From a checkpoint of a small model that predicts nearness at each pixel.
Data: trained on rendered dice on a table, 72500 training examples, 4.1 epochs.
Rows from block 3 of the encoder, named by matrix and row number. Rows with one number belong to one attention dimension. Each number is 50 + 10 x the weight over the matrix's rms, rounded and kept within 0 to 99. All counts start at 0.
# q: attention query (encoder.blocks.3.attn.q.weight, 192x192), inputs 0-95
# k: attention key (encoder.blocks.3.attn.k.weight, 192x192), inputs 0-95
q.92:48 50 66 52 59 48 48 46 52 29 30 55 46 47 53 52 57 50 57 42 52 45 61 58 32 49 34 43 54 58 47 36 58 44 49 45 69 30 43 58 44 45 46 47 56 51 31 43 52 58 45 42 45 41 54 41 53 54 34 69 48 45 48 59 54 72 40 43 52 63 56 56 51 55 37 48 59 62 56 54 62 49 60 54 57 35 42 53 30 49 46 38 64 67 52 23
k.92:51 45 47 39 49 51 57 57 53 55 68 72 44 68 52 71 43 57 46 41 45 45 40 46 61 43 57 62 49 45 48 54 35 40 53 48 46 53 69 57 60 33 46 49 50 59 66 44 56 50 49 49 59 62 63 30 52 41 47 56 56 44 37 59 50 35 53 68 60 63 60 44 37 57 59 54 62 53 50 52 39 53 34 40 48 42 63 58 36 36 59 49 38 42 49 47
q.93:59 49 45 48 54 44 53 35 53 49 41 55 57 65 56 54 66 45 47 38 43 49 56 30 38 58 33 44 44 52 48 31 48 46 46 32 68 45 35 55 36 60 48 54 55 58 54 49 56 59 59 53 34 47 51 26 46 55 39 46 48 46 51 55 43 59 48 33 48 47 75 49 61 56 53 43 36 61 50 47 59 36 75 69 55 49 37 65 73 36 49 40 63 36 62 47
k.93:49 68 50 41 44 29 62 55 34 52 53 67 54 72 52 53 58 60 48 47 42 45 46 56 51 36 47 57 50 53 59 60 49 37 54 38 69 59 67 43 63 44 33 59 55 47 53 42 57 44 57 37 47 49 77 12 41 37 54 38 58 27 45 49 48 30 48 55 69 58 70 43 65 40 50 53 46 54 59 53 55 71 51 62 50 39 60 54 33 53 49 54 55 56 30 58
q.94:41 61 49 33 38 53 50 48 43 82 58 61 64 72 58 54 54 41 53 64 42 45 38 40 44 50 71 61 40 42 61 39 30 43 43 24 42 51 52 62 38 61 33 51 54 61 60 48 58 56 52 58 50 45 43 43 53 60 61 26 62 39 48 37 59 45 45 52 34 39 51 56 36 44 45 52 47 69 38 43 60 44 43 70 49 57 56 62 66 29 45 58 50 21 50 69
k.94:47 71 61 48 68 38 47 54 53 35 29 31 46 41 54 52 72 27 45 52 47 34 63 58 40 53 36 49 45 59 54 54 51 37 60 38 63 52 40 42 38 54 31 55 58 42 36 34 46 37 52 29 31 47 50 43 56 54 34 53 55 41 40 50 33 57 47 42 49 65 52 68 63 33 35 30 63 33 49 54 50 49 68 51 60 50 33 60 32 62 47 43 48 67 45 44
q.95:32 55 49 43 52 39 50 44 43 43 52 37 49 42 54 52 47 71 49 55 42 54 58 65 28 33 31 46 50 56 50 58 48 56 51 60 46 49 56 62 37 38 54 46 50 61 31 52 49 54 42 52 40 46 54 59 43 51 58 51 55 50 50 49 48 33 44 57 45 53 44 48 46 45 44 52 61 62 46 41 46 64 49 56 44 43 56 51 46 62 61 42 49 62 44 45
k.95:53 53 49 47 59 68 45 53 45 47 54 40 42 57 53 49 52 51 50 47 44 56 48 40 48 63 62 35 46 48 40 36 47 64 51 28 45 42 48 53 31 41 49 41 48 45 57 39 67 63 56 52 39 41 43 51 51 40 53 55 58 51 33 60 46 40 48 49 48 52 52 49 41 53 46 43 63 51 46 53 49 54 58 38 51 46 51 68 60 38 53 47 47 46 61 38
q.96:63 42 56 49 51 71 56 37 39 62 26 54 53 53 55 63 39 41 45 55 63 53 40 44 36 48 40 59 52 50 42 51 35 42 63 49 55 48 54 44 42 63 45 26 39 53 47 45 45 53 43 32 31 53 36 30 48 58 49 54 67 51 55 30 54 40 38 39 24 37 57 51 71 54 36 58 38 46 51 60 42 41 44 31 49 43 36 57 51 40 72 66 51 22 53 65
k.96:23 77 63 57 20 36 45 65 52 56 52 57 59 73 74 65 56 45 33 53 54 37 46 50 50 53 57 41 34 49 38 37 79 19 68 47 56 72 45 63 60 34 32 57 69 74 60 46 33 37 57 50 42 67 60 37 49 53 58 39 62 69 50 54 48 48 50 46 58 69 58 55 67 69 50 37 73 58 70 68 37 44 42 54 45 40 43 79 45 41 45 59 46 43 67 65
q.97:57 43 53 36 48 37 53 46 54 41 67 61 59 35 47 35 44 62 50 47 47 52 45 60 55 51 51 49 42 57 42 67 53 57 60 66 40 49 45 62 51 39 56 56 50 58 56 56 33 48 48 60 67 34 58 68 46 41 55 54 48 49 47 61 44 55 55 51 64 59 46 38 44 52 67 56 48 46 42 47 54 49 54 49 49 63 50 43 53 53 37 47 38 60 43 34
k.97:60 40 47 60 76 61 56 34 49 38 55 36 54 28 37 39 40 68 57 47 52 64 66 45 49 47 50 45 60 52 39 74 40 69 38 67 41 43 48 38 53 60 66 42 32 34 55 68 58 62 48 53 58 41 28 56 49 43 48 77 50 27 49 42 56 55 41 52 30 49 46 40 40 45 53 62 39 37 39 40 62 56 59 49 36 65 52 31 43 61 51 37 49 59 39 29
q.98:44 47 45 44 57 49 50 52 56 39 74 56 48 32 50 44 54 74 45 40 64 58 45 62 62 52 55 42 51 52 48 62 52 64 29 63 39 51 55 48 55 50 48 45 51 60 51 61 44 36 54 51 77 37 59 63 56 45 64 55 36 48 38 59 43 55 59 52 54 55 48 43 43 50 51 43 44 41 47 55 47 64 47 55 49 52 64 44 45 53 30 48 41 45 43 55
k.98:56 36 48 62 66 59 47 41 50 43 63 43 50 42 30 39 35 56 62 48 58 62 50 57 50 48 36 42 53 51 54 63 21 60 22 61 51 41 51 43 36 63 71 42 29 41 31 58 59 64 57 58 49 45 31 51 52 45 46 75 55 41 49 45 49 55 54 41 39 47 39 51 27 31 45 49 44 42 39 42 55 57 48 52 64 46 59 38 35 56 47 48 46 54 37 40
q.99:67 47 46 69 68 57 47 34 56 45 26 44 60 60 56 51 45 40 46 57 45 41 45 49 34 46 36 54 44 50 56 34 44 50 35 35 43 53 34 65 31 51 37 33 53 54 56 47 59 63 49 37 36 44 37 31 54 57 40 35 53 50 42 42 55 63 52 47 53 33 63 50 48 49 54 57 51 68 20 31 60 32 45 63 39 53 25 61 67 36 65 43 47 52 46 57
k.99:24 78 56 33 36 56 33 74 44 59 40 45 55 63 66 55 66 42 43 57 49 44 53 42 40 37 56 52 41 46 44 46 58 47 66 48 48 52 55 44 66 46 40 57 68 54 48 46 47 43 50 38 57 51 47 27 53 54 48 22 52 37 47 66 49 43 56 23 59 54 70 54 50 51 41 31 50 55 49 59 32 57 51 47 33 62 59 61 33 38 38 49 39 47 44 57
q.100:45 57 52 57 78 52 53 60 48 55 39 40 51 66 60 76 64 35 50 60 46 63 47 45 39 52 55 48 50 52 58 35 42 50 42 27 53 60 41 67 15 56 26 50 52 50 54 41 59 59 44 60 28 47 28 38 62 44 18 40 59 40 38 42 50 54 49 43 49 41 59 53 51 53 39 52 51 62 19 36 62 59 47 52 57 52 39 46 68 33 71 44 47 40 57 56
k.100:32 63 54 33 31 60 52 76 43 68 42 48 43 67 59 70 74 36 47 53 44 46 52 44 36 50 71 51 47 51 48 41 80 43 59 44 39 54 45 53 44 52 36 54 67 55 45 39 40 35 52 44 58 39 50 31 56 48 56 22 55 40 50 56 50 35 59 36 57 61 55 64 58 52 55 31 71 47 39 73 40 56 58 42 40 54 49 68 42 40 50 63 44 37 56 53
q.101:60 53 53 61 55 59 42 37 39 66 25 56 61 56 50 59 38 41 50 66 52 55 43 52 41 52 29 59 51 50 39 52 43 41 70 43 59 57 39 59 34 67 42 37 43 56 46 58 56 66 51 47 32 65 35 25 60 67 34 46 62 62 62 34 58 50 41 43 41 30 57 59 60 44 34 60 46 68 34 48 53 30 49 54 56 44 42 60 57 41 74 57 57 41 48 46
k.101:35 83 56 57 23 37 48 74 49 53 48 68 57 59 81 60 43 56 27 55 41 33 36 53 52 48 45 46 26 49 40 27 75 26 75 44 43 59 55 64 60 46 20 60 68 68 59 44 30 45 54 46 46 56 59 42 47 60 39 35 61 63 52 69 37 57 48 27 67 61 64 44 66 63 49 36 65 69 56 62 30 47 40 54 43 38 39 68 50 34 49 58 49 46 58 64
q.102:53 61 45 35 33 38 58 63 51 36 78 38 33 34 47 33 44 66 53 34 56 47 72 62 71 48 65 31 56 44 47 62 64 51 43 59 37 55 61 42 71 37 49 62 61 45 53 43 38 41 49 52 70 51 66 70 44 44 78 49 41 47 36 58 53 53 59 66 58 59 43 41 44 49 49 41 49 33 61 46 46 63 48 37 45 51 70 36 36 70 25 47 39 57 42 35
k.102:76 29 37 47 82 67 64 24 48 38 63 44 46 29 24 39 41 54 69 49 55 57 51 38 51 46 39 43 68 58 65 66 25 72 32 51 55 46 62 43 33 55 73 49 23 30 25 62 62 67 49 62 42 53 43 75 60 48 58 76 45 47 45 46 48 43 49 64 47 36 30 44 42 48 41 72 36 38 47 34 67 52 53 41 67 43 54 15 48 63 38 49 51 58 48 37
q.103:41 50 54 49 27 40 47 51 40 51 83 36 39 50 54 37 50 57 42 45 50 50 54 45 60 52 60 40 65 54 52 72 50 51 56 73 63 50 69 38 60 43 63 52 49 53 52 50 41 31 49 68 56 64 50 70 42 39 61 63 52 49 50 51 56 44 58 63 51 60 38 46 45 47 56 38 54 35 68 55 38 64 60 29 55 45 53 42 49 56 31 57 42 42 59 46
k.103:72 33 43 59 52 56 68 37 49 61 62 47 54 49 38 36 34 59 55 52 56 74 56 50 51 50 45 43 59 54 61 71 44 59 41 48 56 43 60 60 36 56 65 40 47 47 49 51 51 48 52 54 43 53 47 71 53 50 48 70 38 67 55 42 64 57 41 69 42 37 34 44 47 50 50 66 38 52 45 33 68 44 58 41 60 51 42 36 53 49 59 50 56 50 58 52
q.104:50 49 64 51 70 70 57 44 45 73 34 50 49 67 55 66 25 42 50 57 65 48 47 49 50 55 51 50 49 49 45 61 44 28 64 52 60 53 65 38 46 67 63 38 46 54 59 51 36 53 55 45 33 57 37 39 52 51 37 68 59 52 50 31 57 49 34 45 24 38 44 51 68 50 35 59 55 58 64 55 36 38 43 34 63 41 44 62 49 45 64 70 51 21 62 63
k.104:42 68 67 62 16 42 45 60 56 65 52 64 50 48 69 49 47 48 34 45 44 44 54 50 53 54 55 40 41 48 48 36 78 33 62 40 49 63 48 77 57 53 26 55 67 85 70 36 39 39 46 53 45 69 58 54 35 48 54 39 58 82 68 51 47 53 48 42 59 50 52 49 73 59 53 34 69 50 69 62 46 37 41 43 42 29 58 82 55 47 47 65 61 55 78 67
q.105:37 45 63 60 42 67 54 44 43 52 31 39 50 72 42 61 41 40 52 46 60 50 37 43 48 54 50 57 56 55 58 39 44 40 61 41 70 55 48 37 41 54 51 46 40 46 51 46 50 57 50 44 37 65 34 40 59 51 42 51 55 38 53 41 58 48 27 45 38 36 60 54 58 46 38 45 47 60 52 52 56 47 55 48 54 43 37 49 64 41 69 53 57 36 61 55
k.105:40 66 61 47 18 51 50 48 51 62 43 57 53 58 69 56 46 43 36 54 44 39 41 57 52 53 51 50 40 49 56 38 78 25 70 52 45 58 50 71 52 29 38 47 67 63 54 35 38 40 52 42 43 56 64 36 49 52 43 30 54 70 65 53 44 54 48 48 60 52 63 46 62 62 42 42 52 66 63 63 42 53 60 51 47 38 47 67 56 41 43 46 49 53 67 50
q.106:39 50 61 52 42 56 30 43 62 52 35 27 46 69 50 53 58 22 41 43 49 51 58 30 37 67 54 55 51 55 58 48 41 46 68 41 53 61 40 53 42 49 42 30 32 40 52 38 26 54 56 57 37 46 21 54 43 50 40 57 51 29 50 48 58 56 50 35 42 61 57 57 51 74 43 28 51 55 34 59 48 43 64 56 50 53 25 56 75 31 64 43 32 38 91 60
k.106:54 35 50 35 25 67 60 55 57 77 44 33 46 58 60 59 60 44 39 62 52 53 47 39 32 41 72 58 47 47 60 66 58 50 54 62 52 60 36 67 57 55 31 37 57 55 52 53 26 32 49 28 44 39 61 53 39 60 48 35 52 39 63 45 55 44 37 42 44 37 48 62 51 68 42 44 46 56 38 69 50 52 58 42 30 53 46 64 52 29 61 49 54 34 60 60
q.107:47 53 47 40 36 45 46 75 48 30 74 52 37 42 48 45 53 68 45 41 51 49 59 59 65 46 60 47 52 54 60 44 58 57 43 64 51 58 53 47 60 28 56 68 58 51 56 53 54 34 39 51 65 37 64 70 48 51 64 51 40 53 36 59 40 47 58 55 69 64 38 51 42 52 61 32 61 36 61 55 51 58 57 60 44 65 68 33 38 66 20 44 45 68 43 42
k.107:68 16 43 51 81 62 62 37 57 51 47 38 48 37 30 40 45 59 72 62 60 55 56 44 55 57 46 61 76 52 49 70 29 71 23 50 45 55 61 48 41 51 77 42 29 26 35 64 73 58 47 54 54 38 39 61 63 41 55 73 34 49 48 39 57 46 34 63 36 40 40 61 36 40 49 72 32 47 42 35 60 54 50 50 53 48 49 26 47 58 56 44 58 53 39 31
q.108:30 55 43 51 43 38 43 51 50 48 78 62 48 40 47 34 42 57 52 49 68 47 63 64 52 65 58 46 48 47 46 74 48 56 62 72 35 46 58 27 65 53 72 53 36 49 54 64 37 38 56 50 60 52 60 67 50 58 68 71 53 39 55 52 49 37 54 59 41 49 41 45 38 53 60 49 45 53 64 51 38 49 51 42 64 61 63 38 45 59 35 49 47 36 46 44
k.108:62 28 49 56 68 55 54 29 48 34 65 40 50 30 45 31 33 70 52 57 53 59 53 61 63 45 31 59 53 58 58 71 36 52 33 60 56 50 52 49 35 55 68 33 29 48 57 61 42 64 56 60 47 65 43 84 38 54 45 77 39 60 55 40 51 57 46 59 49 40 32 44 50 37 52 56 46 56 55 51 51 51 61 45 49 47 50 33 48 57 42 56 63 69 52 48
q.109:55 49 50 55 56 76 53 21 35 63 28 51 61 62 61 63 42 22 50 60 53 55 33 38 42 66 25 64 41 44 44 64 38 32 59 38 63 43 46 39 38 73 57 27 50 60 44 48 47 65 52 44 29 59 25 36 50 50 17 54 51 52 63 22 58 50 30 53 37 34 57 53 69 64 48 71 45 65 52 56 44 40 49 39 61 43 44 57 57 34 75 64 58 27 63 56
k.109:18 73 68 45 22 40 42 57 54 70 54 66 42 57 80 51 48 40 22 48 54 42 40 49 58 60 54 47 22 39 50 35 72 19 79 44 47 63 40 67 55 52 29 53 64 74 67 35 38 51 45 39 31 58 50 43 34 66 48 32 66 59 51 58 60 48 42 37 57 59 59 42 69 65 44 28 62 57 56 55 38 45 45 59 45 34 44 87 47 32 51 56 47 49 56 81
q.110:48 46 57 48 36 45 49 48 37 35 74 40 39 55 44 31 42 53 56 43 75 52 55 54 66 51 45 35 53 47 45 60 61 71 54 71 46 53 62 17 65 51 71 57 42 37 56 49 44 44 49 53 55 68 46 71 39 51 62 68 52 69 59 45 53 54 41 49 47 60 48 36 43 49 52 46 38 35 87 76 40 48 59 39 63 49 58 40 45 56 39 66 54 50 49 49
k.110:62 31 52 72 41 59 58 26 63 56 53 47 55 44 45 47 37 44 52 57 54 61 60 45 57 55 31 54 57 51 61 53 38 43 51 52 41 40 61 57 47 64 70 44 37 52 56 59 48 54 50 55 42 62 57 70 45 69 46 72 49 68 66 41 59 60 42 64 41 42 48 45 48 65 53 56 47 56 62 45 54 58 68 49 60 56 49 42 73 52 44 47 67 54 63 48
q.111:55 51 52 61 59 61 50 25 51 68 19 71 65 64 53 54 47 39 48 69 49 51 36 38 44 61 27 58 47 53 30 55 34 38 69 34 62 52 46 47 35 64 56 40 55 55 42 50 45 74 50 33 36 55 27 36 74 60 24 55 59 62 60 35 50 63 37 45 32 24 65 46 64 52 43 74 37 63 44 46 48 37 51 51 57 41 36 51 67 35 79 64 61 39 59 63
k.111:31 81 70 43 13 44 43 62 38 56 42 66 54 50 77 58 55 44 26 50 48 36 45 53 50 57 49 55 25 40 39 35 75 25 78 56 46 62 38 71 61 44 24 63 69 76 70 35 32 39 37 38 44 49 57 35 44 65 40 35 59 57 46 54 58 51 52 41 66 58 64 44 59 49 51 31 58 68 51 66 40 47 46 55 45 41 50 73 54 41 51 67 64 47 60 67
q.112:44 46 60 63 60 73 46 38 46 63 32 57 61 53 67 65 51 41 53 65 49 48 43 33 30 55 41 59 44 46 46 50 37 36 55 34 48 49 41 41 35 68 49 29 44 43 46 54 62 70 50 50 33 47 45 31 62 64 35 42 65 45 52 39 57 44 41 42 31 34 62 50 57 42 36 70 46 55 47 39 53 46 33 57 42 45 38 57 60 40 66 57 58 33 39 64
k.112:28 81 57 52 35 35 41 61 42 47 46 60 50 56 72 60 55 39 30 41 42 39 46 50 50 60 60 57 43 51 32 28 77 22 70 36 46 64 47 58 64 37 19 63 63 70 62 36 38 40 49 51 51 56 51 37 41 64 55 30 64 55 55 56 44 48 53 44 65 55 57 47 66 49 53 35 62 73 59 56 41 51 43 55 43 48 55 69 61 41 40 57 45 48 55 61
q.113:51 34 60 65 52 63 54 40 43 62 14 60 63 58 57 49 49 40 46 56 47 49 38 47 41 46 31 70 46 55 48 49 43 42 57 35 53 46 51 45 35 63 41 47 44 57 44 52 70 68 55 49 29 63 38 31 49 46 40 44 67 50 53 34 47 53 35 43 39 40 66 65 70 39 41 70 52 67 47 37 57 36 48 41 50 50 34 63 57 43 72 59 63 54 57 48
k.113:30 79 57 55 16 41 37 55 46 61 48 51 50 55 62 54 46 54 44 41 51 41 49 51 45 49 46 45 25 37 31 24 77 24 81 43 54 61 39 63 64 37 26 65 71 68 61 36 36 41 42 39 44 59 59 26 48 51 43 30 62 51 52 59 47 48 58 40 63 63 63 49 57 62 46 45 59 65 63 63 25 46 45 50 40 47 51 79 51 44 50 53 48 52 55 61
q.114:43 34 49 53 51 80 47 34 48 60 35 56 57 58 59 54 37 30 52 56 66 51 60 40 56 63 61 54 54 39 44 66 40 45 57 66 56 52 66 38 49 68 73 29 43 57 55 48 25 57 45 31 38 67 31 56 58 46 33 76 58 55 83 31 60 44 43 52 30 33 28 52 66 66 36 58 45 58 67 65 51 55 46 26 73 40 51 54 46 39 69 71 48 31 62 68
k.114:40 55 68 57 18 47 45 46 56 60 59 55 51 49 68 48 28 38 29 63 53 43 45 55 57 65 48 45 30 39 50 48 65 26 67 55 51 60 55 73 52 55 30 52 53 81 70 47 25 51 38 33 35 69 72 67 35 57 45 44 53 76 71 43 56 55 53 59 48 50 38 46 68 72 55 43 61 63 49 66 44 35 38 46 51 24 54 71 63 47 52 68 56 56 75 68
q.115:44 59 38 60 43 31 45 66 56 41 83 36 36 36 44 46 59 60 58 34 44 57 46 57 68 52 69 43 53 37 58 42 51 70 39 58 48 57 43 50 65 32 52 70 43 50 56 54 48 37 47 67 60 34 56 77 48 42 63 50 29 39 41 66 49 46 58 47 65 81 43 47 36 57 56 38 50 36 49 54 49 71 60 61 46 57 60 34 52 67 22 41 41 68 44 42
k.115:77 25 39 44 73 58 73 41 53 53 48 37 40 30 25 35 51 55 71 50 51 64 50 54 43 49 52 61 75 53 65 71 27 73 16 58 55 42 64 36 45 58 84 38 21 24 35 66 57 61 45 55 54 41 36 59 49 42 59 70 34 35 45 51 44 54 54 64 32 51 36 54 32 52 52 70 39 45 35 36 61 50 54 55 49 68 50 18 51 56 55 47 52 55 35 43
q.116:51 45 63 64 51 61 52 33 45 64 26 54 66 66 56 62 37 42 57 70 54 46 32 36 48 52 35 58 40 53 41 55 33 41 63 39 56 49 53 49 48 66 62 32 56 59 51 65 56 80 46 49 34 68 25 41 51 58 38 51 61 62 65 41 57 57 29 51 36 35 62 62 59 56 45 64 47 63 58 54 51 32 38 53 58 46 33 63 58 42 90 57 59 33 56 48
k.116:19 75 71 50 19 49 43 68 49 52 58 64 50 66 84 54 38 55 24 49 46 38 51 55 55 53 50 47 17 41 46 28 73 34 82 38 39 62 42 54 52 41 25 61 70 71 82 44 34 50 45 32 36 63 57 38 34 59 42 40 62 65 56 55 55 54 52 39 61 47 52 45 56 70 42 33 61 72 60 70 38 47 42 52 39 41 45 86 68 36 50 63 43 56 59 74
q.117:48 48 54 74 71 47 57 44 56 28 47 45 43 28 45 48 51 71 60 50 40 48 45 54 56 49 45 55 41 56 52 56 56 50 39 48 49 43 51 62 61 41 53 58 41 39 43 55 58 47 43 48 60 37 55 55 53 47 44 42 42 49 46 53 55 57 51 50 54 53 50 34 55 55 61 58 40 44 41 48 54 47 49 53 43 57 66 46 47 64 43 44 67 69 56 59
k.117:23 48 44 53 61 42 56 44 48 36 47 47 48 55 41 37 51 46 61 51 49 51 42 45 66 44 43 49 54 46 46 49 36 64 44 49 43 50 46 43 54 44 61 57 33 37 57 66 74 45 41 59 41 44 45 47 56 52 49 55 60 39 49 54 53 55 52 29 49 62 50 53 38 42 53 51 44 55 49 38 63 66 45 61 59 50 63 48 62 57 45 38 51 66 33 34
q.118:61 46 61 64 60 68 46 39 50 68 23 51 56 62 52 64 39 40 56 66 62 65 47 40 45 51 42 56 50 45 43 50 35 34 61 49 58 52 56 45 46 68 51 31 51 47 56 45 49 60 44 36 26 63 32 28 49 38 33 49 70 54 65 28 61 49 37 45 16 27 49 59 63 42 34 60 56 57 49 62 43 51 39 37 47 40 43 65 58 41 85 69 52 37 57 61
k.118:29 79 65 43 17 35 40 67 56 46 50 78 54 72 63 55 49 35 37 61 41 44 48 56 52 64 60 42 23 37 42 31 71 30 79 37 51 63 46 62 50 46 17 64 73 68 64 36 43 42 44 49 49 63 60 33 43 56 46 38 64 66 58 55 46 53 53 41 60 65 53 47 70 56 46 41 58 59 59 55 33 50 45 52 44 37 43 72 58 43 40 63 47 49 62 74
q.119:58 48 67 63 54 65 57 36 48 57 31 54 68 66 49 63 36 46 58 52 63 52 39 49 41 51 44 42 48 47 48 48 30 37 60 43 51 48 48 46 39 63 43 36 39 61 44 45 55 63 50 46 27 68 27 27 44 47 28 40 58 51 60 37 55 53 33 37 42 40 55 56 55 56 37 63 38 60 49 54 50 37 51 48 51 48 32 56 63 45 77 58 60 44 54 64
k.119:21 75 64 59 19 43 37 67 42 60 37 62 43 59 70 63 59 43 30 50 41 45 37 57 49 56 51 50 40 47 41 25 79 26 74 40 48 55 52 64 50 42 31 61 64 70 59 44 41 33 49 44 50 55 62 34 36 58 37 33 66 58 56 55 44 51 53 35 68 53 72 46 63 59 50 32 63 60 63 56 31 45 44 57 45 53 43 75 60 34 46 50 44 54 55 58
q.120:37 52 40 47 22 40 49 53 54 58 77 57 56 31 55 15 39 58 50 36 55 42 51 52 53 52 50 53 51 42 50 72 47 52 66 69 38 53 60 14 67 45 56 41 49 34 53 69 21 33 60 50 63 58 72 58 45 57 61 74 45 62 59 53 57 48 39 54 63 40 32 25 36 52 51 58 46 57 81 59 37 49 60 44 58 67 44 50 41 61 28 69 46 40 57 36
k.120:63 26 61 76 65 49 46 22 57 34 51 64 54 27 40 35 31 61 50 50 62 47 48 51 53 46 36 54 43 44 54 73 29 46 54 71 59 36 56 51 46 52 66 51 49 54 58 59 37 69 56 61 44 69 46 74 47 49 39 78 47 56 56 55 56 55 43 57 43 41 39 29 57 56 48 69 44 57 58 35 52 42 59 57 53 42 61 34 45 47 44 53 63 66 56 39
q.121:47 58 43 42 35 41 48 53 46 40 83 52 52 50 43 34 55 64 53 41 64 37 62 51 60 52 62 48 41 54 53 57 60 54 51 53 50 56 63 44 67 36 60 65 43 47 56 43 44 37 53 56 66 46 55 70 40 48 68 58 34 57 57 58 48 53 55 58 65 56 30 42 52 47 68 36 45 32 60 55 46 54 63 47 48 55 64 51 45 65 30 49 44 67 63 45
k.121:74 26 38 45 70 49 67 26 58 44 43 36 45 38 24 46 35 66 58 51 49 65 57 49 61 41 44 45 62 57 43 65 28 67 40 64 42 40 54 40 48 68 74 41 29 39 35 57 58 68 46 48 50 49 43 63 55 53 57 68 43 51 44 41 48 52 45 54 41 43 36 51 48 54 49 70 38 56 42 35 58 49 58 47 63 63 50 35 50 50 60 43 58 52 58 38
q.122:47 64 45 58 51 40 43 55 54 44 66 61 43 39 51 44 59 56 55 55 43 58 52 69 50 50 63 39 48 55 54 62 65 64 30 49 47 55 42 45 66 44 62 57 51 52 63 56 44 35 51 61 61 45 60 68 58 47 63 57 33 49 48 65 53 38 58 54 51 47 36 46 38 52 51 44 53 34 48 41 51 63 57 57 51 54 63 33 49 56 22 41 45 49 56 45
k.122:65 29 47 52 73 62 58 39 44 38 63 43 46 40 40 46 52 59 55 61 57 57 58 55 51 39 48 51 62 55 56 72 26 69 24 61 49 50 57 41 46 57 68 39 26 27 38 59 59 60 44 50 49 47 46 58 58 47 49 57 45 39 43 38 53 48 75 60 30 34 40 58 41 38 52 48 47 33 43 37 67 53 48 46 55 60 50 34 46 52 67 44 49 48 39 37
q.123:45 50 51 45 47 41 56 50 49 50 78 51 45 36 47 33 55 59 47 34 52 58 50 53 51 45 58 43 46 46 47 60 47 68 48 67 40 39 51 39 73 37 46 62 51 48 61 65 36 31 58 50 59 53 66 65 58 46 73 60 44 52 53 64 44 49 56 58 47 49 32 39 38 61 70 47 49 42 58 46 52 57 45 53 61 59 62 35 45 64 25 45 57 48 40 36
k.123:67 33 43 56 86 57 57 36 56 29 53 52 57 30 33 38 36 65 63 58 60 65 54 62 59 53 35 60 60 49 56 51 25 68 35 60 58 40 56 44 44 59 72 42 39 36 47 56 59 74 52 61 45 49 42 72 48 44 58 75 49 44 53 33 51 59 47 60 49 49 41 51 54 44 48 62 44 44 49 39 55 40 62 44 66 51 51 22 46 67 56 40 60 59 39 27
q.124:54 67 41 42 49 27 56 71 56 33 74 60 46 34 41 48 57 73 43 43 40 50 56 58 49 30 54 43 41 57 47 28 66 65 27 55 41 51 48 62 52 33 42 63 59 39 41 42 72 46 49 77 65 38 71 45 46 39 70 31 41 45 29 67 39 46 56 48 71 65 53 52 42 39 70 32 49 51 39 36 61 63 50 68 33 60 50 40 62 52 26 26 44 69 43 35
k.124:69 46 35 44 84 49 53 50 48 46 49 44 50 40 20 41 57 58 70 43 54 54 51 50 44 46 43 48 71 60 52 66 22 76 39 57 43 33 50 24 47 47 65 49 40 27 35 56 71 47 58 72 65 40 40 44 74 36 63 51 43 22 29 56 43 47 51 56 50 47 59 58 30 43 51 60 32 42 43 37 64 67 63 56 45 65 47 22 50 64 59 34 48 46 24 17
q.125:72 44 63 28 58 52 57 45 37 66 25 46 59 64 58 50 46 50 47 56 46 42 52 45 39 47 55 48 40 49 48 38 49 44 62 40 54 56 51 61 40 53 38 40 48 56 38 41 66 57 38 36 41 47 55 31 56 42 48 51 63 59 58 51 50 52 50 45 50 51 61 60 56 38 49 51 48 54 51 47 47 32 29 39 38 33 43 65 53 40 74 49 44 52 45 51
k.125:53 73 49 49 46 50 49 62 46 56 50 52 61 67 58 52 46 41 42 37 44 49 55 44 49 52 56 45 43 36 43 30 76 27 67 44 44 46 39 41 52 44 31 51 66 66 61 50 50 38 59 45 53 54 62 39 60 43 52 33 47 52 38 53 47 44 51 34 57 61 65 45 69 45 59 44 60 58 57 56 31 40 43 45 47 45 45 74 53 31 53 46 42 52 53 55
q.126:58 44 61 45 58 63 35 35 50 67 20 50 61 49 61 51 55 26 52 61 52 54 42 38 38 53 37 46 54 44 47 47 32 42 58 47 54 48 44 45 35 56 35 33 43 63 38 42 43 82 58 47 31 62 39 30 50 52 17 58 60 43 49 36 49 51 45 48 49 32 54 57 73 50 51 54 47 57 46 48 52 28 45 37 53 42 39 73 55 37 76 45 45 37 54 61
k.126:32 77 57 39 34 45 35 66 49 68 45 54 51 60 73 62 50 48 34 48 46 40 49 46 45 57 62 54 37 47 48 40 70 35 67 55 39 52 37 65 51 49 24 65 65 65 67 47 31 38 38 33 53 61 65 44 42 55 48 28 52 53 37 58 55 44 54 40 59 60 68 53 57 60 41 48 57 68 45 60 37 50 45 47 34 52 53 76 46 37 46 61 34 49 54 65
q.127:42 46 40 50 60 50 39 19 63 60 32 65 67 47 51 49 49 37 47 64 44 56 34 44 39 59 50 61 45 46 44 53 43 52 64 43 56 34 42 61 35 55 45 43 60 54 41 50 64 74 47 49 37 49 43 29 54 58 22 42 53 40 43 44 60 57 44 43 43 26 71 59 67 51 43 59 47 69 35 34 55 35 52 72 53 48 33 58 75 43 57 60 56 38 52 45
k.127:35 77 58 47 25 43 36 57 50 63 44 57 58 67 64 58 59 55 39 51 50 46 42 51 57 48 57 58 40 40 38 37 69 38 73 55 49 58 42 53 65 46 27 64 63 59 66 44 49 47 56 45 53 58 60 32 41 54 38 25 57 46 37 59 44 55 53 38 59 53 70 54 57 47 56 29 67 57 52 68 32 42 52 51 43 46 50 73 47 43 45 58 34 60 44 56